A small contrastive image-text model, trained from scratch.
Model: 22.5M parameters, 48-pixel images, encoder arch vit, encoder norm layernorm, encoder activation gelu, encoder moe top_k, encoder num experts 8, encoder patch size [8, 8], encoder layers 8, encoder width 384, text encoder width 320, text encoder norm layernorm, text encoder activation gelu.
Training: 3100 steps, batches of 128.
Data: trained on rendered made-up planets, 195000 training examples.
Rows from block 3 of the image encoder of a small contrastive image-text model, named by matrix and row number. Rows with one number within an expert belong to one neuron, the router's apart. Each number is 128 + 32 x the weight over its row's rms, rounded and kept within 0 to 255. All counts start at 0. Numbers have three digits each.
After each expert's rows are labels from the 100 images, of 14976, where the router gives the expert most weight on average: "responds to" is what is common among them. Only what is clearly more common there than usual is listed. The data: rendered made-up planets.
# router: router (encoder.blocks.3.mlp.router.weight, 8x384), inputs 192-287
# up: expert up (encoder.blocks.3.mlp.up, 8x192x384), inputs 192-287
# down: expert down (encoder.blocks.3.mlp.down, 8x384x192, transposed), outputs 192-287

# expert 7
router.7:138133119141124098111106164109119111100114109139153108117106164118106122118100129104143147112080111162193125121122177168184133157101129089130159142173151156137083150137100151115180171089055153167156204120111132106123121157114114137136127089100145196126197122077132079103099116171065107123
up.0:104131083124102133109139101145089090103123079077109101076135151126080176086161127144149145132082110143175131149094181106135154112108162132096171205074156155139082102147176176116144147142117132136150169117103121096145106138147091153129123098165192157165150076123114113094169173138135102147
down.0:123153160158099081135138091104090030126106077146075063109139186101088201100156133172156119105089116154098164114122115154119087151110125095082174153094115110121093143155132196161130198154072103140197143170093133086068124199222134137097097127134137092179127129080074111108129129155161078092
responds to: cloud-covered world; crescent

# expert 3
router.3:161143169165151138094094165124090156071105048103085109093119132154133178100177145121092094111086111071129119169145158109101073163115070073123104123209151142132201103111123136092116116154143122175149104116142090148154187157121168094081103093127151100132103087149122122114095203175067077168
up.8:061092090187102115102134069191122096133146162118100116183124172105142128131124089148149163135145129156093124083162131110156137075164125147098111105098128087090151165109203120086121154151081160140115167134114160106118150098137128073119138132117185128134095122146149110115139133119102132109
down.8:109114150109100116158137141118158134161173153101122118069176143119116076139115155155092095164131116096082144131132123063162072087140105136105163168107122121126100133175190141204118083109102149176069179135156142091136154176123122102101045123169209151124073104121126095095127121150173155092
responds to: rings; crescent; moons: three; cracked ice world

# expert 0
router.0:154112105126044111098172095172140179072110088105035120133122098150188178136167088119152093110149166139128143141138102113112116114117148125149140123148143137117140097075125075066095174121161144120108062127127132185078107106101128132170131135116096087127109097104115184144169124122121097158
up.0:162085158145145188120111175154150125155130174155159118116132086080085092197108164128117129159136096100124114148088112106169136180115154136076111125105092100116133130104146126142158100149082200100143153197121112118150064154144116144142120145095108216112170187098143162169094083154118175123
down.0:082115108120109115083129140118085125102108107160126118149080150130154130139126093152145129098107140137106173129121116134088186108090183127153135160123175170170148168167145096129161170097130096099081131103120099165100179138142110212175190128168123069152135077131178140152118183165095093108
responds to: ocean world

# expert 4
router.4:155137088146093130187129120132165197120145082104170162131153131120120149140143083121146161137196131092159130145053061129084100105081156097185104092163163135097155181080143075104054127105155147068120125093155155171118124097062142122158130159174043122108084076121095154133184119098103083126
up.0:168153133197165170155054170140140067114125159113135110127118155136078121115098162142167191131102191145142113097130159108136139082088139091174117084134143117085122149095128135115169160104105187152161215139107090190143140080143076133123169092110157156101118114084157084094127153108073138128
down.0:102168173117123186196140101123140120090110156050057190139087156107133119156179100105105101117136147093122112092108177091141106080077094113089062079158114136146099137131154151199141136102106114085141132110146071195191150145108133118157088155067123147106136058101141134096180078119160098172
responds to: rings; cratered rock; half lit

# expert 1
router.1:115119123124106160128126133127177126139098164145179196096145117097101115161131124150171135128145156129119173097087071154100140138162175153160028074087102105144169171121122158181099092139161158082108116153129104120136092112162121146147139160133093174092160131132182139118140081098158163077
up.0:120128138163071114164119127134149081129174161122213092133116115112127158135155111140152153144189189147128136095138040082114097134182165128162109076056124081097170138125177115131108136117135153081110102081163074180163108147122116171147125136081122113140118142073209074138196147100135119075
down.0:181148101118166143135091153159134109130125148177107112114153073154120100118134149107093113104153126100079159140160161153106164162102128076110152144137140104121077130177121128126127142054133102155113141167119191070113129096088095087135109129112146126118110143118114100109092175129104127136
responds to: rings; lava world

# expert 6
router.6:134220119079074098127143080171106113129120101139090110147124149128131168113162123122134161139080149153128117090158102089078152096150158161174202152131123149128079118117139169145087121123179075157128157096131156105045146110147105147141117107148156089169126129119117099146119170131172129091
up.8:188131122139092126170141152118126089093140183160131075125145122093147098114068114098090101137156134139148093152119071132155184129094131108126130084159193161116102125116056138110098092028112162142141147128102156168149099144099136130145167165096125133130131122108128103173135103133108086150
down.8:153179173116161116079150147109167124127132107148153174121171137112160134149154125188164098118092162171136138081153128131123129136159168168152075149138155109049129136112142127084117167109077122146114097130099111099059157162181109104152153118120119123156161135122133157118152100179118110137
responds to: cracked ice world; crescent; moons: zero

# expert 2
router.2:166062096122138126159135118156192126135162114119140176128163070110108086102100113109141138139159123118141087149110173123133157126090131127103134150083159161124124143133086065136222172157094089105148110151127125110146141111088086191103098143159102140099140148088084156107091094104134169108
up.8:116144131120158141102199128106091102144119128096126023104110122108122105077124115178104144107122141148146091136147163161142137138184173074176164101122171159165075131141130176108139117159107132157142160124139177135091157094177152122143095114086096132128126195070072061121115142116123125165
down.8:106110113118136116032152115119138170145160077126137107108188173131118159179179106158140094130114148134087147130109131135087105117065148113164131179129139198142166183136100162148138130143182150164174114135128120062101153142141085099120146126080162089136118151090132143140141113151113148102
responds to: lava world; crescent; glowing rim

# expert 5
router.5:095095127175151109129142091092128108152161197097147073141099152150145135123115108148083080091217157137104122103161134102218098097160108100104143115101121118121071165159185126120119164148098110102110125126154169108132096145131136098145117167096160101171074169110116117097143095119114120107
up.8:144145115125151112112104127128103083119111135151131006140105134111140124122144109082120090141127120124130024106198115110117066138158129123159216158148115111085022047157081133140163118120114101175118094094132129124113151128079106097137141160134147103142111151133050085118109106178181144116
down.8:193121191175120062140128070134121090092136083130129097192137126179152174131110081167169152085140139116150135151140177151102142130164156100094146140188171159107115122124136144076160144144169108169207114100060087177102118161122063092128131125076141144132114139132125114124147154066171067149
responds to: glowing rim; full; ocean world